Rows from block 4, named by matrix and row number. Each number is 500 + 50 x the weight over the matrix's rms, rounded and kept within 0 to 999. All counts start at 0. Numbers have three digits each.
# conv: width-5 conv (model.blocks.4.conv.weight, 128x128x5), inputs 43-85, a 5 kernel for each
conv.25:549436498475520529471506505470470510433484556500493508573490487550529471514504457474518529526506480544550480484423539572443519551555541547430536493488434561479434566410578442588516582374526548502432486488505559522490438499486493513496415477512515580549479486477534528524546557488545458486488512534575470483497482532508557526485481484465542411580479602451461526499551433508442562532454559515480453510540491501457661452538570482598546503467642404630545470580507469473552491429453523535528406469562433538511442501512386432355524539586492439508448494575460573429626507503439469533418480487437539462425445470534484533538583473524465550420539532473497
conv.26:403524475510476498497498527534530518518481461567538454523490411496513509441544538531469499472530531516459488514495531419490546447468511450462544562464494574575557386461366460522558555524523518488456500501555631572528512495555471394485494435532479491481510477480492540469486579557424526472485486500468463556568540461512451583490499504472545483546575563539470450467453466511605466591527459480496501505506521564499479479550434534498638618532543487475445489506556513479535451465436428561591555466422583503561479574565533540529533499500542520495500522463579517440468519475538426453549545540443471538565519468529573439447510550454508493494487478448540
conv.27:452513486477593461516541482435527461500692526514532453441496520584586582535437509524596528531437616426545469523570442478509574548548489584488460501571577453496555444557500412509470467493536476578448505438484493531504510465433486434472499556496506603519556497532487561455440449644498513520451366471474437486526525470545467500446509479407423559514459487502484463555546396502497500537543546570452418499542535552492616551532514584561461625428471620424577504541530495532490456506533510571370582587457522489521555470485345498539587545497474544529473493565622501468466384498589451424517487555528489429407510541434435433493480493512445484443486368466594
conv.28:485553523526382489517536498528549533534450493554482520423483623558459470469500516423429487436523458482491469523502513406544600547543529534542444558460488525455417410447466520509433514538538487491391503514540479487420433545474497541460421556472451449533492506382447521485469401457495472459489502508539479518511457507521458479496482541530554551470524471495524500496472559539417580557541512456567528482401409525513526529553515394559513582579492471520489447557567532487517575467506536463519470508474556565552572510447607579449461549489552482509528539445432427498422578492490528578543476438495492517552488392540459470558513498534486476531510461596536
conv.29:467601548468448471461434540458506472526508514450484493542472489491468462520514478466501477434472515455518493486472442474500475512527495617497479519515433529538558492624555470526426417497495469474546518599509528510488475518519473475528558557471562502516563589536450521561496446462502633504548574539429566570491492550478470460465526491546501444413507425490497454447522541560448542488569529513558520605481339531509497490586459443444451517574464531487549443447492435436522525480424492524396514474512528429414487431506551553457523551451500410509452465387411534506552471427494460520518551556492498551521474505488564519540525545499511564525543496454434
conv.30:470532459490580587509573481506523463523499611513511438487556455544529581504431443507565505535523503444426501499498577551483505565483503524493527522565497440539483531524505493504466535430571511544501430501472553540577471448522498494438463511357477530498480468428670511451463436469500461508450476521591530434506496495466477472443534529516512592428468536534569454559545547475505467509547467491495484491509507534564531484534490470523452570416586541486574476549472573519466493493543496495496607630581410553523459503498519509525526532461534560487485501536551437461488462356412539558453499468496496433454498453491446497494472493500571488506500518557527
conv.31:527502448532480521504546427509505553472468453536482519499459507467475441443498452532540496531566491542522443496554513510577528431537468533537475485462596485571469597497524494490564436450577456468535448549529626569604481594572486520549465527453607413493465560599613452540538478545623474552505535571602512563480454603539538514534596508466471520451490470492539543579499470467534539467530485502582428583500507527605558517536440567545580540452561464508569509540550464480440511536620504581534530589495514547598507545419422449374459479514444515518458446559521508539527460436443503549460490503577547478432444562626531492532479607522483414476556469497464
conv.32:557557531502622573515512519530492488512472525502518454522508456479534488427491474578499574419434421425573427358514530596538478514482561470499500511499517490502526557493528491476487495519465545574520624614661427548478548574466555516515543524504524479429470484459506588476512543550563529572548491444476475548453525486479452532534419522477509494549472535503537507493502570554460500533558574461505556469509467487484482474577516421519501510439492529536619467469503558425535488445501461505478471487548480561525486498448499590628534462518494553524495521466552522603473485479631535478531551494500553568510509534493543593493476489522480478495484438521417
conv.33:507500561489550530500463467460536473596604479493499610572546592573549486533515522531455512472486449489506472539429490461561535520514533487438511528460487484456589493486375390529536442569516493499501523505498480543471503512434489552475494493497486523494517527487477514431491528477403462521454497447529440541493428486559509564476485486397474485474563578518486494470516488484448502520571576474548512635598545465452571486516470464465471500508534572452532542502461532561512545417480441551416574506447544463518488595445467489608612514485482601499512445453449558512453421456516483422490486491577457451457621496462580523431528502534499518555471477437417
conv.34:454456479563577500559450456508568529468637513559489478608514584587515553498517643414478504515544544556505539459508504515580452426547467406448440519520479533509568476561563496494465532479431488540540501451502430525478532496480553534467502460460522482441498435596436530531503500510475488441592491516596486491497553555494500515459453494592478422471513479561540492547481541464530506590476565498491501524561574514567476595516498617542516494497527511471512419503510505578493459431525511477442459372494540568492543456449485423565551551454511499527501493538577570537616410481468526515505491482490543481380552490531460530540500465569575515535484624434531
conv.35:464401527601583428485511529489472544459599527571574551565565539582563502457516560464473479387583446513478498492513463499541587527509452450396530484491569525511499459449544454597473393433528527469505413464549405468471514453501487478445520520451514562553471408598511526469496492505470486485571538515550459500524522543515513569534443585555502531573541575504507456498403481531517494507506478513428485511539520472502528509474521525440520556477464532536513600482532580540541475477500530515424568396519509387528484456507436560478481587530529502525461571532568480557554459556496450495548526520571456423486460537470545524454471541481471515551529501443526
conv.36:474547438520570551520539573499515531467532491506576557463508503474495513518484451501498526515469457574521494553553462483598485504544564540418473654572508568494467600458527599518567469543428494570327526495434443528537506504498522461574514430609524572450614621509534560539496521423550587491415546465418509482443466525531440463445544447464536457542460503461558460434416554495513506536470506510452474574547494533472484543497427540582532474596524516534519545559582502543440465519445500481577456540500426555527465570486470559479487524483482402510463599486529471515485603529459506535556465466560528530517482457587526407472507484554513539500475472547448
conv.37:438504515534586534512476494510569530446578525591493485539560485535522558477498565424490497540551480471482438456501542497426447487496554421450495482531442457441585545428412455550485501436590450537513499443421423527458498575511531446542477534558489535412402574549458449548449508488462435505498508548461574455529497526569460401474486517494428493495471602493457484599514527496448528510527524519493487569562586470497483511541597492482416436545460419511466540510462488555457393441434493531472465484410482532567468449460401545581526444506523489531500630545547450540509530475517487503540526378508531444524565446504476585515492503514472467506470541465405
conv.38:447529481624559495559542519505453417642636514551506581544535541540604549508579492534512498560524458540531469517434466395486537562604544465422502510519489596562548493474627515501542428506443576570487476439428531452559561527509534436539565476494609580511517520537511353477447490626462424534438502469504549524466494619491533484423452589419474548517566522474529501520509464526465560555654580540493500561590504465518545528510483452502513518476540488487488523452401473546535414562431457496481576511450478497573499546461457510502462515505501536465498495546503431475524497534465498527499481551517484533504496523478523497505629505534447533480480525510562
conv.39:438480489539550535582536489429486523460630541554476564609596586611541604564543523529482508531559440481515478449522485425512450474476550475396376416462484610491577471502477526498484544426479563467547434507495532600458588501505510487459580513484470530514505547503497466494513544492411458546571531470499499475461562484506574470421430587605537486445535529528510513443513579531568487642520628637446468417596640474471519583502516513512575511506584418538551441451453459500480592426456492543538520426433540515527446504484390491533449477465514449460455578430475509552493460516524524582642454458530576464440453517508509562486471484506523525533541485494457
conv.40:425520495433412481529525542429463428485536534472431416402489539485563505463444508498440464573488447589505413493628521509537482445456495556538509481585529451507514651533527487553467485547535443539456442460477471407448465523528554608638475462559528470457486445441522466465444477450476454507533531569499595463476469541573465484419408563509433548516494493501490529565555444627475424421561524477565420552463501478423521452488552524541521513449438410501555529602524518556555438441474453550562442516434547478564482529433530534447497473497458499402571522532496476525483526524490599529523428508566500451477577554555515525513535525420534435534509427522521
conv.41:488495480413516411426418475527419513504439422501547504499493496410538469435449488475494556516606534523428487523547527520586544413430539444525534464511517540522512590547345403451513486493480468477467443421462447466520485480482490542529454485421480450510509465420437542562535468440533563501492526436561446524492475482484439510499474406557499488579463495608496484494481499437469540462599485511524601466579450524489483385485517430484466466540506576457536467543488475486505466599558536473557478540506511493537498540474483491490465479548525548537540466408559524501475442425475471473562534479501467548455506564485496493401526531534499448559448432500466
conv.42:491498516483456518527487506529487529535423432520516579486505602486512545468479511539413503441476521583542439475549634509506510520491540468530502448563528523463472575493442477502548576438506532464539387508595513555467505543527519581552480482533556533520487629434563577576544540466538347438562561582463533539580588528529433493510485541503518451497412465561521464511390534497530530544454522471468496462418497505515389471489621466487624492460455380560429514431524554542484500456436519520497487486529449577458396454434382440557506515544400442518578534546524536504540480401499411528576558491457555512479505408535485498504510492477502536508485416437520
conv.43:516542517541410484576483502469499508472535480522528519503423492451382539518506578434497493398563480487480419460586480479505551462591444548562515453533447621426532445591573560405530485478497476445512478567514480450450509482476522465457563559508520553564577581522482498479492442458452398499531568439472570465497489507438515428515568539478566533462527471480580553545479552506468578493489507523566513478452463479501502493558456511484497469534442523447500505519549471492527399468491541453490378429431497540412541409406517520541510506553483476450498453503498547530530470549499605497498609471524506438472670491420575565542523579511525460558477530474505
conv.44:524438491512476453610573548481516456419537482468426432499477514470535493570443488490487514476505383518515515447474544527557524461526498444440492485537509521426462504526528520573526501465515569499569528483608494552503372498541574532563593519543590602579476509571524589487482513402526571570568577522515544576518551539480533535491443493579508472547582482480461547543377523591565579471485467634567536507528509474476476493523539447576568441537470321498464488482482478497490485450479507537479450441455531514473468511552594490542524542481490393481491509423496540523412452539548521580548538483504523581561556526554462532510558486479517515591524488549532
conv.45:454502502485531506505456491542488610426432470424479440522568479476485469541497497527529565555470457537502552511568508528459525466460453530554563517446498445475603476527464471561476520505569482558511494459489461510516512558502550531534512530529461521480540494529500498486509440609420495613530531533598515537567543455532479518452521497508469476433523568513514462422491427476512481529501461528384418535416471476440594334555465555567588496490500542518483629529516636506515582630529522467544598585468523493490510524396444584578504455536418569465526514549524464493495449563505512566454519466527516440502513518461535462464497544515473527462489517452461
conv.46:509499568545486435510558515489450475462419467473543460480441481547491543508442475486451498454485512523488538441483530538486485554447502574534469545510464506416453524477481422522466505474441525535581481497509467476481471504553489537578586583599510504549583527563488553544498450517494525554564673527483563561540485590457480443387466572528479494553516466457510463451526579523466516487453512443563536436392479546540438453515510464486535496451392484480490466465551503449496458477566461492465465448467532586522482487522575560605524572500532522542500506397416504480614491518480545555567539524477634543495521446471523619585528428513528474515634488504487
conv.47:534508488518480482421467513501463483519495518496540548465528403497465523496495500657497510478548541469455567590487455491517456463509461610511425501424418500545528432550385415521504513466409583516434427515459462475387423484519513553507626465533471558410494452429505519515362499416382439439456451479533476418557504581570560437430559554592508591434500471557512496535435474495482442476546419477427472481435479495576515438442494496484490565584554508533473517484475510480549543504510506517511475470555482460630505455447553519498461512492499581491450526445385540485536556544435521511502506608512509516484469405471546522557488524417436422524536518555544
conv.48:433474555464553454511458530479530488507497495451520603470483482531554422480506425566468449514572595427447542570483471463532569508488465522548549526454539478478426531499479483489538530535509478572509513501541463588518480535436501480534561481437426494519465561542525541519423382514471619509510483508549452615659536450466489497561489517514481500459508506412542498504529456477455458469469441479503500492495409598646467427437449467499534474539490515548608597505506503485469464616524450484519529572462479474462485429482351406506553523571496536513467447591479539589528487394466455495504528490420472484525411494489506448513570502499508565541530394488505
conv.49:533519531563593426525491480443553523508546534515414495350527434487490564442483559467451488493488503486421481536518434417526565487547540503418375470522476502500500484460380543488501491494457491494479505614422431485455465537617507492465516525537520519529531464469581372572532440502526407521550484470460520449472480533497512461428509498497555522516511532545479520481436581448524488530505471484483412515496571484565536603489474521553389561522386542587420497529452609480489524472514425449476560516472510426520537529502400453380440510505490503498503559476532483495459549572507466466425519482490567525561481521487459452570536458415467545499449524536485
conv.50:459365544496559460490543509444489509504543530498499421464558513537562543534460579545474483542490514516555501410449468526473444535529419436379475449553492461387544566484583507474507497475545594552372569568473632454516483480582487487430558413432419398509530507543453470471479431562534403457560560503429477464513504509589450463528518562499557437427594486476487444516430538441615504459439523506517460492559500498559506521495508525402446414498476471506490492554442510503586517496475485518498506464481604439434508418489572554513454495479417479483447542566435434482483461627438409521442464393475456469510527475378452619541388426410610445538496520513520
conv.51:549519456495482477541445529488540518484434588555525380565440538453499474542392439588590550567583547487479581534533447508551495507384500436519518498455559510483580432633402546511580519467482460507518509483543584535459493488479499443443493493472447500494583517478600535476383405657560562507478426488588411488450539529506475435487486455587494581440424462471542570558458439430546555543510508489546473499413562524492395444436450395552591516534501539545485592635459618463485417519510527411520534489504456391512533490460507590553496412425463558491445575520510441497450525529559500483462486567485480489509520529519488458556507469492505542446483500484540
conv.52:446539463566635570518480481407408465547494492443521508496488478534569509517580457453521428572568472489590452452529484507484498477538500485380512513494523512601525482478489475437517588532483454438493497461502438447581438516468418396399555497435467510505492482503531434393477457516533446429510454517581518475521475482472504488450613510517471474476466538496448496529477419457488493462483420503347448582559474490437556454438555539451464593444538507458516518530438456501474497470455555515546514449414485552515403485470480481551503506532469398389526505575414478439555502502507520519438428541457390397504494459479462518537511552424511538564580562498476
conv.53:452521525460512558502568471507540520487580513501501561466477512493576514540493479527460489591504499463590521443512448500510508418476550474477385448486530522494528460513490439470478608493454488431488524405454536487508473496599484507547479490478492601500574545565516471467455540610500553484452509514539448511444490487520449472490539625483530579501472538535477548529530556482558388468546430495501487461536600451581383443571469573450461577452517519561546472532467544447411505503541517455503578494582462460464511512582567479466477508468521495556443585469470584488471473536517554596436450488499444507607455438570468425575485396451527576427527497527566
conv.54:517525521439538521509497437505595445515515493539524488511480535509573578570435570527474474544555469493520515444451523498505434414504483462436525470450541453468554410538545618525529589470546509445539542515505548561556439436443486500382432483495500501591422494497551402471541476550623528413518534564483507445536482442469526527612506490572532525429431516572486512560571428473539494525466484525450453493521585503527499484497551604535507518498471467497493487430441476461541550576399552554595506368444487536501485519395501427360417489484455535423462543512522475499479403517397479502404439505505529459484514546449464502478490520534446441549520561483416
conv.55:514515502458478588520585515438532482542548515434496474511555581570532530453513471409481439489422483404520445512518534481477499514556487512490485558528564532552456449515425510509512477613544505481582561457488555458485568463527458541382393483437497419532475495549475399391422446487434419479472523404394410441483566565522535472460482518468453548537509471517513576513527549514445549543525550444434469500515460473432561509463556582481495531484443483484505487506505497502432457564507444546491496593493481479506501471533630534372355467524458531497525455586541441528530599529350618565447455481521519501456425509422390548477589505397501566496491567627519
conv.56:538456482594513425510488520465449503508508532512466466479549566526478530495489479548580489548535485517448521494468579472535516484468570542537584516563517465489451565474427601486522490480479525498510418496414502536558498533550416443521419574521472504526498479464556487446553457426534343432582511494506495495511493533460539403495492579535486596516511470443491603403517613505479572450478454444487529547454474531503439588475462594647597480535450440488519451395490582416497522447538573482543459469460485551531513438529496494525413454454391539577470493428505474568575556422435503500448528476515541509442529438579427488546477558448465540570529576538488
conv.57:532495548581478469513503511476539511511500506505520467497462514570441484522549526563587561472433504534477549482465532479423427448588590495530558495491459552412547571564495470453552501452427547505536591505496549534504524540587522539591526528452495493510435468555501541533660455517504594404547573473572491474485570493587576562530554598516604487503523549456454484554515410486498501566507531471508588567587463485516566456514514549483491477466498564502565573559416445543452446429493554644469473583531414508487489593491584527575644522553488479478492504532418499445477582445553545570434602551484523422522552509410533558566514477508542607511487540523476
conv.58:504461500457476484563515467451570550387534459480474448467479490521575532548487537468532609472437497622551532429488588400460565460499528489612443545522499453419510488607534462409555536616543592423567511518472504508602524540466591496475433547384478513444492480439440517504485389463512509524528538471443465410431521550530517496515409538537560500456514463550494421559487509496498514545449513519457539514461497384478442572434471542431422490528402482513550454507484412490511596537546498517481473643529508476440516570555706565541485545558477461506565502400417487462530634540493493511453469495611630542464539539512468570502565544545555383539538504599594
conv.59:555526581579439483470512504533535444477474456447522470394508482497486594491531505522537529421421559560427440572481458450516480540515455464464535434485429501448543528446492505512490531473532561497447498558554546478512456531497429550539505496518464516490530500508452463549457496649548458503521509531517483418514493489491451479546525518569520456529417470459531495469391543462525393428480555502549488558473455509492437457529508496570525347555487554489472546526518554471415557452539365520520528487425429551543540509560527495532452514513451554465504548552478507426439450386568539484475546516461534525512470436497527525575557538506513606477449452516501
conv.60:522477460564468454483480473539500496471448492484493464490461489486469472404382518475571541576485499540486514477497506531468483540538544478543513517543475644557518454465580507423512570437464489527517458470539528556495563545483503507616595405445490555415503469548502577608477486477564597441523524505508491527570533563482471560522473470469528566445514552449359488571537501423530543493429460531597549487540516489486448550497619495467489604492350536550540588507514495437509425502514504495549545517517484568483450502516555317410573581563502391502478428506520518499527491479395528450409532448521406585393507477503518495553485492537468416532524535482481
conv.61:523468555479498423493601496426461469450488442532419456518438437541511447478479446511561558388532523443535524467516491515468580569543482501503536475485554524454586479496597410479434480534381494474491418452557496468544517481421585540506464507422428459469530494458569621497443428583469410527468496484524471529528558488453496516472583456522508499522580509539499548582521515441466449505467495538526560501397428432489546466494507529512468422479546508542567630505452433534453425518505563501329503516510538390412531517447480616467430528519437452506484481480472605495595495599585476453456534472562534423554518522430480521509564473516523542495568503488468
conv.62:425530487548535554460498562498530490531631528526502559490513468465501499513538519507353556498602510539489540487444543472542538479362503447447493496520530438498459509482493541526454464421450521484467382530463538506521552516541505502593553521548553562565553526535519479531520537500402518544562492522455503585504543457500558585574528512536540612519508469493511455506428509546505548444513497491488519513550588492502443478566616545467603469521472466600482471574567471494523509482552525470467521543563515475570533495409433420548472487472653410388458516426570534501525542590591585531553507426563481560485421468490587550428482543659561508521463445399429
conv.63:472433497631577504614531457491504484500608578449460430464481592585600498435600562476551542585552499460499494493507525509467478502552554393407480586587485565441512493477463479591508509523558518512505443526518537550452566595529468447560575550498579537505483536672529524521418463467478511467485480465502510520547536539522482423477475517532551505490523542454452422468441493586554511582508476499474519498601528513521481485490520550453535542544476411519569566480353489577532544460455506524434541448519434434510461509505446630598537483487477469497538519492469575439419475422500536539535518496527463538471474470417540495478523515600475532480470472446476
conv.64:415542534589545543433474488467486506497454457526526586443469475461497477525466486476580498491569525454501541434521523521537580536518468569459540490543548515601530501544578478500459485456470522613537474540447364484446510447517533535408576580505465498519509512433486499454487481535431415520416409503472437498470455506484519520522494430641573471434507487557507449485529487498485466626488513449403504488475536436589409522423489525510492659559555453495585483476555531509533456520417443516487575504469467512621506458519496480513552519515626592545533550554576523512532470454451456469514468462491466538535453493449448544481486504479560497537461547448401
conv.65:494559475527520487420492466580520557451459586457511555472476433440423541550503520520463578526638474507470546491481566507533518468460503477576616509474597548490463534487444522456494498539451517564539505599502418476453585473556500501614541485471492490437445539413510525547442654409516491503455525604467520653420422471483491540475419446545415475520445393573503509467410605497474545508469445503552539521428457464527369536454506463607527488599514428531507468476516497544500566503528429406447473449550495386619455543437437624601512507568549451519451442365563583550497440485551456530583493524472477567469431559542502532464502520481551469526539452505547
conv.66:503477410483513498477450496456498482502484451463541537423510473448475532450517503462648488530565613454451532549505504522608488481496510559519559553488483506530490407530481693416417549524509434520476493547530484429518539503497485593541400546549581453474554489532509568519530438471519421518545553413472469359541619614404598445513490538568336545446483593504501471511488553529495490518528405544525437559487470546547539550506430575532505526499393621437521576450524415458548543505417421475526488536477554515518421497520445434451506446520445624574569453468606467543510496476501550514415481518551453511488498599552653462497582529470505548542436607452414
conv.67:407514518513481499547510512540550560453500409511576570511411493470500494533505499529474505466505444577420485605519534468452609510473482480531571524539473466478501397450448449532471522577557511554463508418426511505482549441500502528496510347536432505444520535490487542448534469448454485470530454538474415468481518439528558573526577477453485517608512479466529533451379562579419462469526527527499507628467473518503417475558442507550577464535509475578479483411441509434433505522484490519493414424492436501513494452488526624520473564488599448557461565502561541521534464607579552481511442509441512575529427531523479447347620486518457462459426487579580
conv.68:470542443442485564437498498440446477569442602501490523529541485376469588534460374586578433521561587518447569539520506460566497548375473536459566504499515544468458487477516522497416508516562422568515565510414477481456444539530495587384572448502495537510497507503535494553502536542426476510449533550501429559494494585481447559494490498521442506481542525502579485507476527538453485556523521543478505539390486470554494476503447457540552591492604431520501536457484537481509585558456515511395693455536581530520510461399469468502532490484539608519537492533493561575476441468519551488534602463556523482534455548561555452522547479499482429543522438505496
conv.69:541532524532462570449494553530503463463452514481476501517520459491461534529503456434578474542480611495470562606500515539519438436494565552543522561488498600561485526422421670535512437515493468447482534456435466451488552479565533488584411516487497478464469471410456536449620501500540527563486478513484533488520511478507568498488491439476395493499501517470507539507497596476512513481468533571457525657517442505446427575543472517551460461540465534464424465386497483476426471460496523495526409467555512509485463464480434374374375510506497484489424521429564478483496549456503471497414479572523500538499473516544521473452587482476492460529456551471560
conv.70:524538529641498523530480501471552576477566594498502551525555411479516470444477447536516499370600581536578611531465537580486487454568517514478545485554471459537520604444459576388465496498487600506506472504423447451509581558522530601444521547496482515539540480566468449514466494528472474458540509528385584553400437513523585518508579563486473526404539414495512507515474565522499414510522449528453520492531599491521432585501497541439454594499473513550483424404535518503535488586453451399392552448442483573416571550530407539523552561456468448514530467503551574486512493576525554440435495529534503486483603538513560566442531545463480498437439580527574
conv.71:537508448511516446448507547559498571447438524511492534465478443537421484476537484605527475481563536591477525483476468520445532538524489465538431429488500459592507450404468417578629574563513576432481570502486491521511477443466488541507427452527524454569556437466534546499527494482516498462413544454502449450515488549541564566526585522468492563567525454501557507479579440491488491502562519489491474539444492519431517602485575560515500450522549494421483470539477489510517576471466469529507456484485442593486448478541512561498517407539533416517518531497465449623485542466512475478474514459530511459408577487498431473496564504440558471542596543515478
conv.72:595450515447563561598491504471558573510522479544552581459453538477456526501356502559625501510497558598487560553480472466455441569486503507479483515419496561484540477570450595415576415551490489549402502505488356568538557474476492493540369474489467414491450471501540489484537448505575532459482393466624460486507469479530471482498481488397430510449522540511502594527478477462444492519456463513505455423502487454472477554516500567557472372421490575501409494515559612448506521493569573529519456525543496482506550582501452605550610529546474564498422444542517450543475493517443519440455523490486552494495535542499567388504535403429479486483469520502557
conv.73:516563532440473563624512546566478487466494502478562547512536507504543442508444413486535527483465498488601419506546522520515591564468496536477556548480451503540458549534462433545445545528461396528515579444458551473413500533564537546556455492536520455438496435424425580535510463476483572484547445504558430515487539483477490483481468537486516524608470483503524564506546495552566499483474537473510471473500507494436565403507440541462468545437489505499512518440534481508475527615484509497462435508506521449437419573648582547461414529498508440417531454511440564525540554556520553493518517485547539541516538529443476437609549517467454544578545562526573
conv.74:547528455496446475536551503549588430417468541553496527525496470498524544538465508487532517536457570466503489499612481485543536529536433568549528472458593527482466491460530573449475476479511547437463498591478469571530501485481498537524581524532576537543534510552497544553493592526563540558470522597491504506531486505498554429448452445515542524477470476528553586529377531556470508499508557506519499494408409585538420529505506495553518500526432472604470497619569500396611509392480472565479400502498483544514530501450478412514542529558470419496547519593511584489534435424567552512544560474507466578508436570553508501540543487509468488489514472415451
conv.75:503542414422488372385530421481435548476551508497465501548413448532441432471428520529578533499504521566536530412474504469420440444527418424411451562446406498543450514418463468485483479530513572631503537514519547459479434541509489472551474490513463536488433470480497465453503542360386461484489457409476509359493432472434410533493481502473484394470441449438485487434494402395432467459466523442490494493469509463516552433462523572477462489605561499584546471412506477475490596535611618636559616586546487446496504417496452490513516548501534534565419505450518484407435401534490423472435457422484432500488490461379448447428489496538468543506439388463435
conv.76:470602478533499514476507448555495494475583510533466505517563492534496548495553547445389497531475506472456486502526535462578506447556601401549519558593516519512586574492529564524468501553431471494501449531435366411504582534509520543474560423474534388530522467469537551532468579491495484474529608461411465601489455482524502542477469436377557436437504557624459387476543513393530425599493495455460424517524471481489423466552419484453467501546495497463562447486471428520499523428396458422420594461468542542552491603473539488510517518476573460545596528448482472520495512522446502437487479548486438506546543453585548561523488519500540543532454455469429
conv.77:474461597520475626523520449473503460484524471512468463509546544475517531512558398481476500481454419448492560573484448471572559569434397478467578411466506399479596557546483462520493549476525513516529487558517483458357500546493450556422483545539503501481578553529566460438454434547472523497509497506488476513547493485511451490509551559428526468476550534451537526450494540565564605510445544599330379478483532605512506476527495493459549617504559516483542563551522443583491445488542515431434428488519586473554517496571526461582504468488520463552505512531520588478459484507467495547538418511555480408505501417492586553535454543446558559603492520417499
conv.78:469520527557521591587514522503499568589493440540528538543572577563409505539481470441455449514546401546494487500530493468446514479469549532520563491408535503413562519478494430570511534521533528478476531549425517552486569448532490533512575504495478569464468470537493527528477595511513472481494513531480518498381503497473521464597531449454503505553505445546505521500527582519492486543523509521545557512566503549509391493558510457590475437564526516576505489540541602488530679577482394569532518491564494488538482566531480530607466535474566528502488611434486613542505471527514465552504487486553486514418456538463424541469547486464534522509489469505501
conv.79:469472527497514484472395571553495539484506473486511514552544490496509510472579575570495491517441501405527496514539512460476515498519422478468479460523501498416620477534570506598502521572549504556519463441541420465473541541475571532482472469555496509506483509530402554433528502522434531521578446601478601484445495445441504491500466464493543543502527470500526447553420577505511463513519563440508482519469433496482551497506521457483465455486413556508540542503565502498449479548533588564489530518511556493463594533403542566530434544480434483581574489526475575362483562565552543550573474477562544562452516503514493557507485474556538445467456418455522
conv.80:485485497520491521445466439582540463388457503504552518638471489527507462554505507489510521550518520484506509481540495568495440488514418558507537463452538506391570545444533511425508513569511519513517558465437434459424525539584502534595585465520501453523463503540404565558497572476393464560512570601566543460490467515554533479520464482527539365470509501464561524524514502567508553421413472482558507519470441532483488439481488564503561516478446478445508528552567501522511517532484548503470520395507530513416396408455524571532548530516477459479555515504416536447599484488544559493512561488479447453539606469499443500560592493496565443495502548407526
conv.81:551521462462453434512449505503480484507543553465487542433479459492442490436456516511474519521564397520570453465491559604486584535452560562504525549475475545521541531560567536611601485424519573493546467402513506527548495502569516532524469549437518492540542491515612469511426542393409543528578553482451444501565495526490447487568427476451475521557495528614530443444582553560586588517481490494469508510544562539520564538524513534519483609457473478553506461540464492472487456447539533543473532535485472477476397573516353431432562483465511573455513452463561546580558441475424551441559507493501530462471502590437598557456494516519464451554604520547446
conv.82:601539577488435507547470556506585529538523536476545510542476461476407499468542567478545541493623565534444597577560576489480608471483434523524481517492513606479564528516557515482496499481448447422457530492513614550487642507443492473480508547509533592493497417525444562535407430456466506516447434449522428564538500517519512515533528457583583576542468456545461526491510510511524489495535460499565599505468564521537516599473495548497464380521524565577458556396548540490558532532583515477357497591500453496472558537566483483513585477452421491565483577483482502575562445501523434443588519493484473555456509500498496600517495499492473470558458566452514
conv.83:566514493526566480473458450518493535520494546535415559504538500452495459506459544553502527504571457576477484532435551491520556507487513466458560517490486538489401455572503518531468509400480557468475505654527508497559584561511441483620537427449436455459565596486490456537475593435562521531477516571491512535505506498491376551556568422630544472431447536513488508535485544515540430432454511515546533594542438476518488506564568394459504448605462434549522419537427568415527435463550508524577424467628466424590435463461381439616528515532523482471476681435551578543546580473536458482492459494498400542542473488482495512464347478549491513611545452528515
conv.84:447573491456541505454494505469462486479521560467454502480474491484566468463614452631492478523546560570550469535478538530504546499488546522589586514556453536521516531414487528596409527541608529494503391436511463409628360484428567433481455485538468490468585543474545467463565445426472433505486389473473460518438482515468513540471503417529448512513536522380484466512502524561399494475558525457479507494447606390472532395608454516576448548478544490550519457465477621578410565489464539504485589511427505529584479497519502508475349458473510527433517493505537488650426589561553506614441440584423589500580459478555554505514438593453498443426604480577519
conv.85:466558528465499490483454490502468505422510531551476535504454489497459464550463492471615554516537471702564512520489511579504528452383475505573528532428449505501575492467604456666402593477523512451448432467590617484517551581546472561482457543475427494451487449497577605452454552474402502487539508524527492527461587530431465538483495549507594438557485500487523446455516502523462460509485542489545463493486499528510635422566500487590471384459484519490610555547519481488557455464521515594471411549480451542450535532462482353486563551459496405501478569496462623570529392397470513504538507521509395496505451523598556521495563586525398515483571521484497
conv.86:476509385399506554467528578517510440512448528479479447464422542433495437530518454526475524528511513611486490590525396492520433469458516486558539514469520426536524545548559510432511586611504509541435449380547575399533492431573519540453531404519514446437533670499470487491393423459421424537451462485502458460496501568541480579439555461664550462433499442421496550474515502567532608502440522568503468521466513488514412480557523549444512556544537458568565403495517458599495599485445486473522522470549559451538444430505623573392476494528530472470488506529514538454488578546524501499445519580512466566540505471523403421469475562504494541414577522537511
conv.87:437531552496463462479417477481589523502406591486448571488421513452517530546483425522503522550427599561481509570546513464503498509421492568571527504452539413596539446533426575501422439476530464414469501448497451513541437523449527578493454574460447419525505495451586441525518464413520380598552530401404524502513420486466483605479475451519387574545479567463517461504423563586438514434559459476548494569419551526467504450545491502600457566495429543519527570474382564568444474554630474527462486595483561379502524542436381520545468524507437573542572513478516482611530504505517513479488491558498499458470453545507523479530545550518480469512560399555530
conv.88:567474515507453540541545597559474443507565580518492533494436515521552582576538534559448424549442506436465493501481385484472418613519571509459486571495477482586519496473517473413506466480502517508495447454499468550488476549472473567503447436413461493504525480513537557559499526495465567480527397519534505521543553520491526512458421475544589521466507532514527558550467485447546489546534505504494499509467547465555506541517525410518550507439515473446525588454487509437501538444473474440399359359409550613528496502529549563542627521546551502465479511585483552576525466482496516533565515550496559588596578575569541446518482539420487480475475415483509
conv.89:479479486493548507519568519472493435454489600511502505544534422505594539456497542497482545445538500407473442584506538467549527463472536490522433513550426450535429528481495462560610554569532486481465455494451531458484580489443548509540530438471518600517557491490571553559580649511505550499564609461437506517514516502488467500458413469519463493483524540490519505445486497537518478514538560513430511437430473566489527576595527523529558413512548445587559472465491496584512396580498505471527468514555510461509465540440477513440505509517500469495505550431437542574476406508605569560528501512529524561577481476547515428517555511519439466461416333400528